config.yaml
patch_size: [2, 2]
widths: [80, 160, 320, 640]
kernel_size: 7
label_smoothing: 0.1
max_grad_norm: 3.0
max_steps: 17300
epochs: 11.4
Rows from block 5 of a small image classifier, named by matrix and row number. Rows with one number belong to one neuron. Each number is 128 + 32 x the weight over its row's rms, rounded and kept within 0 to 255. All counts start at 0. Numbers have three digits each. After the name is the row's rms in percent of the matrix's.
After each neuron's rows are labels from the 100 images, of 14976, where the neuron reaches its highest value: "patch colour" is the nearest of a few named colours to the mean colour under the peak. Only what is clearly more common there than usual is listed. The data: procedural textures in two colours, tilted and lit.
# fc1: MLP up (model.blocks.5.mlp.fc1.weight, 640x160), inputs 80-159
# fc2: MLP down (model.blocks.5.mlp.fc2.weight, 160x640, transposed), outputs 80-159

fc1.282 103:139122119152112119118119129182122162123110130138150119144135109139116129141222098182115140128143112106123123168166134101150089137111122065112141101057122095142166100067097199162081102134169128125155152106115149136092150084122144064136210145
fc2.282 106:085129130085159135135145115138153125156162152126135108162104133138116114153086105107115158175123152152156170060126162145086118168194136147139136132128071110197109186193153058112103100152085149179166077229076162116142141166163143148096134178
patch colour: purple

fc1.293 091:113071130133129163151126100195136142147169088129048113133164174120094099164094152114159122147161173134135089100121145117123143149087176108152107192205138093076113132147135126117217077121178148130084147147079149125105118118130151146167124210
fc2.293 087:148144095130081130129176140114166124111131140129128191127141109146143134155138149162127096114139126126130154180103044222130139201114110155118107048135103189121137053133179089112127144136094059135104142103137069117116181093112067090099099088
patch colour: pink

fc1.410 110:167162152143065114192183118091137132112125198110123150157121125123138116179143116105099096105101161069097109161147094059136131029092141101167075140155120141105148093147082166076183186116153179061148090120210129147114125092191109134105118161
fc2.410 120:125127135100155171117125124113134148075113136109184175173134167102180136085131173066099077069105160112129101186120087147108152150125120144109165155103159179096045162160146102112184149126130095191106116054118146156135110080099108117154040072
patch colour: purple

fc1.132 092:143166137134134076114118135170139075132120102111088145053131116080114104146106162136110149091102166129151127180101176109056111174101116109117117126124090094109119124151184153120155122169105232059059103134106138072124144134097161116139153163
fc2.132 084:135127163152153176124134095138118138085123160149118096140104155184125110151148066184176082143146120091097135097150065168115151115144136119143136132192180150133125143081110158098123143091134085162165174107143087155083139127161110160091081134
patch colour: purple

fc1.429 099:097136123130166104170102107146120096092135119238155049149170079153125119145149112129157123120116153083069107123101091149156147104112111108098165122066144120164125145103051145143138083102133189179121064100130106147119118117136149132132127148
fc2.429 099:157168172179152190085153074121112119114098115097090143055082144101118134132139155124150115131153135173152081065084201120130162140230159138123124114163084120152093126105175137125146137121131071117152196188157152087143126184146151107187141126
patch colour: black

fc1.338 119:131105096157153077064141072186082097130109161069123146063161126079166141154169151129130098109101143136117122131163141141188152139125141129124098166098113135168122141160135144122108157106092076160090111160148116152112172109148068180106122138
fc2.338 107:141115123175096152153151100138120103095154177143123094092170087104170105140174118099088143133147146145113166050129170124142089038134174146158159153146083141141098116107116139168131121122152112100162097079126159131132127066155119159172135086
patch colour: yellow

fc1.479 102:088112081124117082100166201135139160137081109091147175126106146124111093126081082143136144183094147168092095111111201112125082091101128126124095120145120135138077081177107086123166150131141117097140119171086119131143146151119053110169149161
fc2.479 100:136155166132109205145094099119111120102149145142113075123158112105113188145130148115113104067138117036157160152128095134112154158159126101126139103095123152130145162096144170131070099082119140133118127123203105117153145086131148137079120086
patch colour: green

fc1.315 103:100165170065141124093117082081094132146143090110076106130090137151209100149071148105111134096054149112108099107153166123130141143136118125142107159168159152133150134193187079137158121084154130120105052135131153138157084147069146162163101104
fc2.315 120:163075109157138106137086167151135139093097134108181175101119126095056131138144103144159133137178107084154141168121113102112110138098155103098134081093089125161120132057096190120083101142108147120147193170145086130082160082127115105091176141
patch colour: green

fc1.228 121:087125094085189097116094130109100103125127084140158131163113128102078108116164140155081124195150135142162098119139099119151176204093094116206046182077144171069137072161113154172090143139153153113115139187068077121156123137112150091107150081
fc2.228 114:146169142198157147172121088163142110102138141160133162101125163229172173129075130090177107193145151134167121147052150105108099132133138116160073117150159148148124143143103120089114144079141144129151142169138151098118123218169097117127112140
patch colour: orange

fc1.268 100:169177118143155114166055151100127133174166098046081171135116158158147159160185115118096209157125187099128143153099088091131188086162136068172132085141168153090100112127101150162146173168142163164101156134134148205101100108099092155111099126
fc2.268 088:053139156087159107140140139164154175098051108128149126178156081116193087100082175106152065150122071114115101111165129135118091096145116108122115127100125124113128137135137136115146083106178109092162084100137132123209165070096150073133121169
patch colour: black

fc1.556 109:149183107152108103155118184112134135150135088143116139135163062096112150156104084112142130095104165177165146143124138135124145088154090107117118122112167065123082120136141130149114174173146124089111166084126168091119090150108105162179155169
fc2.556 099:116128167120151188095144111107119157104125124099132148122136186168143104130187145129092123175137127067117142151123113099125110123151196166159147099118073184114134165101170123092138132100163135154182111134105088146159153141151129085099157104
patch colour: purple

fc1.142 123:134169158110138152125108105114137102113114121082102090091101131114122161124124145183102121137136079148119148107160137127125066172165133110127126130078155106074108177123106079097114118087102063066149072138120133095182208165147077140144115142
fc2.142 114:095076092146099058174135088128086115113116119166110108179161068104111074131130091097165108152103096079140125126081059074179192125114137104134122083139103093160071111078127166109138135141155159166091141097079143115147084116122146084115109184
patch colour: brown

fc1.524 104:168136161153136118143131118155141134137106190129137158157114156111152098185132143080115137100171181104139089140118128127139117027154120083151064180141208151125130177135157154115173116151130183134139108093185161170076070086116144091125124134
fc2.524 090:096109075099142118154194126168118163125148158156109185156125103117162134122109183126100035133113101153140109198120113120108125178180137160114161111102112124196119094167161118130181137126169128112113156102112076125129169083095096137156076094
patch colour: blue

fc1.432 085:104159123238136157173181133147180135141120161138142137198088120146140172135124103088072115160133190129188106065110104104085134095125129127145111174152123167119115204133093175100110082166096121160165109184183108168175079075142109148098108140
fc2.432 090:141109101070140054119130090175113133096169109140115092042169114104204133130130149117053102132147114138116127191204140192170148182117086090168099143096126122167160071126159118135102180178164155107128131107078137125115167111102151115195143117
patch colour: black

fc1.337 100:119107120131075132203131107049146078127129126147127195117107102124118112146150128102068101117072110099089112081119138074125137131062111163172122046091162133080181157108090132142123144114095224093162056110158085135127100137126120165081101111
fc2.337 101:108196108102148140055140082180089153109124155150161080087140125134140104152151173125168109123176110116197130152133098130149157158140122093072114199142120149121073124117141099117164113101162071184082215115151183147087163115093118092143140091
patch colour: grey

fc1.37 097:096081140165110118126111133157164134152140204105111116115065133112136112146136103087133107191194154134119078065130152099105168130151125170120122130134150148159167169144132054171189132181150191181070122174178117162174103113129145057169114148
fc2.37 095:118166090135145121093178126144068096072130128146138086121152110122115169130148113111067131107178134084154138144178068163126098220138095080116080157112102168111115035092141159098132168095148128079153127137115126133130156046122110106144126103
patch colour: blue

fc1.334 110:068032097087089106145152109096146101118085124132093145143195186105168076156147157114110112112062169143149081102077120069092161082128116131158128112135129129070134113139104161080117065174185105127096146145037101112090100122144067181151188147
fc2.334 097:106121112144118121144098134143162144089126138135178107117116083178116203118097109124130112163138119068155079102173103168151120155159148112135084123108092144139108059182151085145126146107135087121141132116178145124163099098110127056081071076
patch colour: red

fc1.242 121:126103093140144120149141145115164154167082125178139129131173107128115148101149089156137136123199095068095103149111193137125127126124124117122147058072134076187107155058058187141085153159109114123125136136139135152077108106158140118161171186
fc2.242 122:105137127123152058076085113135111122119131036081144123106088120134124112151135081144137127161131121167168192070141152094095126176192177151130137084132101183130131095103210086165081101156165148158105125185130133131174099117096182169123121137
patch colour: blue

fc1.390 105:088090176166111119137122079156154104143141128130113146196147100103065095168112171076167110103130170118162143102100095082123132135090141124114102179167151094104114142096100142117186171083102211119144144145153139137132172135136129114116182148
fc2.390 108:150153068100124159127149140161121136054182196147118137092150112111154131141116160167127106102127140137114107166155063202098167176135118137095103144100127170134132096229156071088170150105174129141116127109154117139142186133133131138110082141
patch colour: pink

fc1.595 114:153076113115134141111157085138106182154129108098130079067155162128090132141189087161138172148191106121148107174141153094171137188048170113101074079135161135171103125100142150117067142156143109153117150099126093073123127101090148141143174126
fc2.595 112:123165132163120080159112176132154098107120114154146167204075111122186120185074110096114123139106165177123135106151100135088122092163127120183167232142175109112105146152185134120143130171109153120113090146115163117104098091163083141105049105
patch colour: pink

fc1.244 125:132203159062097080115123123128087071112134129104113207160126121113168131150147107092122102176133127172119132074153095152108130138097164110108142191131145110080092154174135151151186114126139193101144125110150129163164165150110129103138177071
fc2.244 128:136084155189191118138153132145162137149087088131144069094106143108148141122110134132116117105140137060110078150107197101143103113137116147156101078124147147138100153111123115104100137111151061133098096155105121082142043094140170166184085162
patch colour: red

fc1.72 113:131186124125161105099108161124137056105125105144123150137155099106138097138140189149160131174114145125109101110069075146131166145126134122097188089085123105159138149153102137165095115097185149146108130151131093165111167177188153146125214111
fc2.72 105:100102156091105151132109043139169156136158141124079105057102119098082137115117127128154109105133129128134121108101180117146096123126162099109100130118062164144115104141154180143166136172094119113197200210136160149055106164129136095118192151
patch colour: black; brown

fc1.481 107:136150140149121088117121140126159125064114118086146150170115137137167135118120072079096073169075152137071086112131100153129171073129107130136125176151139153055127114139116195108187093171161135092139120101124139174118077038151141119131122138
fc2.481 110:125102075119154087126150106135132144178109128124170130110085126118173136142142123079066078080193118133190070170170100157126081177142139085149111100159149135144110054120188080118075111179123078127132081101118122130132110074134113158171097130
patch colour: black

fc1.273 109:152113074140093119086114068154134127102097122101120133156116126141114156122102148143074101161176190107135143123126157164165185184122104113137123164172135212108153092154154137151166178069214093113124131107150131114120197141110104149072129143
fc2.273 105:108154121122161134117064135090087100108103151187114121087135166127130143127153157086151139104142088192138152108077144082096105098122198178130107122065136131125107108114073092148072075117088142132158117171059153139121073139180127110122148119
patch colour: orange

fc1.227 100:150151052133161144104153161160144143092194147118074184134078140130130164170143168120129087106102110171105145080078094156148099106120124138151089111167098137088107151120144099146098120137140136176158129176131093083054133125155151143137196131
fc2.227 099:148114173142116132140119082124177113113109093095097140131137178134121131098123160132080115165213134152117095132122166123126135122093186106106160098115069117130145135106188053173120088157097141116152187135123131202128119091159072162102114055
patch colour: red

fc1.186 088:160092106185136120133074160163099181134111178141142129134091184108147138187141146128170174119117145116157126214107111127085112081152182122146103112127129181178134068125077111111164151116118094156122124139125083143148189164179144074162202116
fc2.186 103:034152142092184078139172076098173083113124067146102099159166076137138126072103121105105080137117107153118125063128162128164165124101099122069099111129128108083120176155217134115088106166118161142145098076113196127084092120082123146086070131
patch colour: grey

fc1.386 102:134123182146163158139119135142126175140140192140096184123095151106120192150148104115089112140177136114148138096164136091114112086146053116151153141096140095164122174107118106140145150157118163152127113124137109152160141141143142133133108117
fc2.386 098:111127095136124122129138104136126082086140150130133059102115085182161109135141163099134077179128139110162099148128084171138133195171139071093087146123154131186164100134122098108156154172180166111109123146135176124117134058091111120149085128
patch colour: brown

fc1.77 104:093118096109127107105100149077106085162094147126097158157181087158114069151104112155171127127139169136178168134069153077085116161101163100052083129136141064148146116128090103167083146092088155098135106126126179115183159126139155093145200156
fc2.77 094:130181110132119140146126129159127154065184127119162132108112107111126184090125130128086091124102106130125108128177112193125114165199128184144146127131112149149145075143190137099174120136176098117085147145105075116067187177118119143064096121
patch colour: pink

fc1.138 101:083160140119150100088084136170143071113146136184142123112175138095113108175134171156170160142168118120086096165132084152127107162112184098119176103091121080139119165122077199128132100127174136147154126117134103146123157109173161099099167139
fc2.138 110:071142147130145156165207062121129168166103130117103131099113103145080113147155145124138162146097141097144131097106163108176137131149143141082108097080085097178103111148163154146109150119110127122152122169098147093088173203147128100105211136
patch colour: black

fc1.30 080:086155110155111094078174148134075097122074111136113122153143090064145064088090095152171119111157158129212137115170111071102061075103166154124127068142123108152146199188098059120151095109140102156155130142136064130140121083137112180186116152
fc2.30 093:142100129099149150220090087125160159143215141097151113127104164190144157159156142095083128152106104131068148115088170166139187178145094080156104176125132115114148071086153168151124156150110158083079159073174182139098128148123154058098157092
patch colour: pink

fc1.374 101:089109144118166155042146080103111165086102104125168073126138153107151097160134119134135139138140151063153062193137121162175166085085091162133150220122074171133075141083073127155111138116129114168067091113137075081132129175137177108149130133
fc2.374 105:159110165151096197190106124111101128142147131110127176122117114087147147141136175141065112082085153141075093202140131105097119101119139053140142062131156129107104183185144125082141126111092161128154162130195129138071100114164094149111158097
patch colour: green; yellow

fc1.85 113:121158106159137063126120101114114104204124128126137188089060072089138146120175133117104138173160158070130119131123150137110129164143155114114140124133164054176083157130118136139178141067191145089105152069092141164128109103122123095170090175
fc2.85 112:097153140056147172144174110141151114061143123109146095136166119184182098159095083126139121114157085161134135130109145126142090149089123113119169121148050135108163084146154119177121139196128099133139089157126121117159146117151134167153172132
patch colour: green

fc1.331 099:109185066187161063114088191098147148143095133118158163127116164161177106106073125116160137189105153137138166108123123095097120157239107127137137184199109129147144125139091154122155147168124081139071097167085158141164070119173181160084149120
fc2.331 104:146101103072145130123144143114125157095146103093163154114132085133091156138140093159070119117188106146180216098149138108105119145141164139147102061082144116151212074113165109168075089173112159088165106145105149148137116065084099157128123148
patch colour: green

fc1.161 103:119140113139079084216135121115108104153136132089121210160099075088177138119101126154102099107107116060156143065099131114087146122154154098108125082159086134126143130182135138077171162103100145133115110153160139172089146154124120137055076117
fc2.161 101:107139137121175212088088075178145175062137170156179073084153151109083156140146111110088128159110122134134133193121113122113151157121130176118129163069186129158101145153137133156090107135113100172168141092097144092147150117092151140153170132
patch colour: blue

fc1.408 105:131149156104115110132089109130158079120091093145101155122134172087118121194159134155142162082161151040175084142119153177067125101092136093136107087115150100161107168138135147106144175175146172136053188123106127124079141111124164126172136169
fc2.408 090:154166108088121152116145153124097093112161195136120173160125102154144106138154087178090074159156096116075114135162130113116109147127183149134143187138078159148122048113162151111120080144073128112196129138164065119162139117124145133079132123
patch colour: purple

fc1.136 112:133173127103130084101089142094111069120072179167123127143125117128124135143131081135126138154152164075168101096150133107062163169078126055133119143149089161142097161110117150080074116121088184142120210107155190142134145076134076137183101174
fc2.136 104:118141172115152219137190135143156116117137128107160159145100174173146079165180173122134091152092106150120103140144168123097125112114148117147138111134127145129102087132137173166149155178153133103108085164157116117129094140099182085137144104
patch colour: purple

fc1.288 101:132121137142153087098087093106130141151126097092062128126154158155096104166128130139114179113088147111115082146140109125066119160075130120173118177150072121088080130106152108111109091183194158091063146144065153081112209174142101166145166119
fc2.288 095:146203141170115147139137142181154102079143139190155118076139121161140165111096137165208031148161119108183120133152145192177117143155128149088140135174176141161146153148123190167144163144100139150110134132158049137122091109135106120112102104
patch colour: pink

fc1.82 093:104075082067128176137128144124121142125135167074108183164089088116136096090130126131149126118139120091132165107140138051187146165128150103169035044154117147118108187144147172117115091148111151159093168141149167203139150103101129070131112142
fc2.82 101:179140196198131101132058161145123096113113120171104091104127145113115153135162131138119154133103125158106121144110123156078083110161116158112176235151106148144119160153127128163157188062140134138136043130147106145177106174171170132152172157
patch colour: blue; green

fc1.180 092:114125152146093154161117099131157133105128200133119178166130124094158158179152124111113099145127123091104088133134166093130144044099096106158100158156136164146158114128091187095159117112147198101117100139214128112111129074168170095061137175
fc2.180 087:079132100064140115128135155128071153168134146136160121082119168164181116107112147112044091093124174152136094168098059156135133175164142159086128153116184115113073142127119109121162132122101099145162156063083130157098165112096105157196066082
patch colour: blue

fc1.45 116:109149112147118126149144126153155160160160154166120095137122126150093131140165122156129099095156122154105121067177110148127113149196141089184103083122148080116169102101112136130153080114160125152148132194147136104084119090108104147147149086
fc2.45 115:180071157205119161089077126103171126136115079106144145090116162130099136102123168105141119160131105148146130125110183166140121130128138090131148098108104156128123167147196059150110102146109178146097144162120133150112136131132117147135153138
patch colour: blue

fc1.143 099:133150098124123097093188174115127098122125155125150185135164179128139137138155147156114113158147134115110198131133122119092083130153126135150107103126126057118122208119107162056117105127167085181078105139137125096138175106159158110062162208
fc2.143 087:083143174161103163195134105158131163168131114138140106112086162142088121198137145131115185148105167134167156183040172116187115141144122161099146190123111127146139088151136134199136126121086173088186182152100127121079090137141112117112183107
patch colour: brown

fc1.278 101:091135117128154143174134134128124142123176127144152049158105104179120134126121122130093135177183147143044102139119130159073181125172195133116102136101113067169145138093112133092118115134106154161086150112133145166108150141111081084115130147
fc2.278 091:159148151178137122064084110140098115120062114149119159086123129107113136110161110159170097140091088105198151122097169147157104142134108143131159091133146180091108125141140120172157143148162126106152115201155103083156106108176155150139147113
patch colour: blue

fc1.632 110:104140124141150016071071077156123080128109127126131123109128182166047109161113128137110094095119183071152060163149113137085145146158118130111126111121105119106143089200121132131125117181150120155099171161094128118119219179131111145115133102
fc2.632 118:122157100155129176166157157146101154106135136170136115095129080146121175155090126072182126120152136163133145067150160137216144157100136133113100163147134092146131143129064153111086095084075139106141101143160079123147105121172163143084158135
patch colour: pink

fc1.449 113:089110092112141125162164124146149112133121108134120100121091090108182107119063089105120094097098139098128123101147134132079147142109166114122081161166160105186151116189098113101184154081115145070081113152104193136143155117094119151165090142
fc2.449 097:140149199136133213100090152113140158119122155095139137153120133106049157147188129129120153149154115083109127187096131107114099152111128092117155098115103166178136148134155170155073125131127108181167176162153096133048191129151117131092201143
patch colour: blue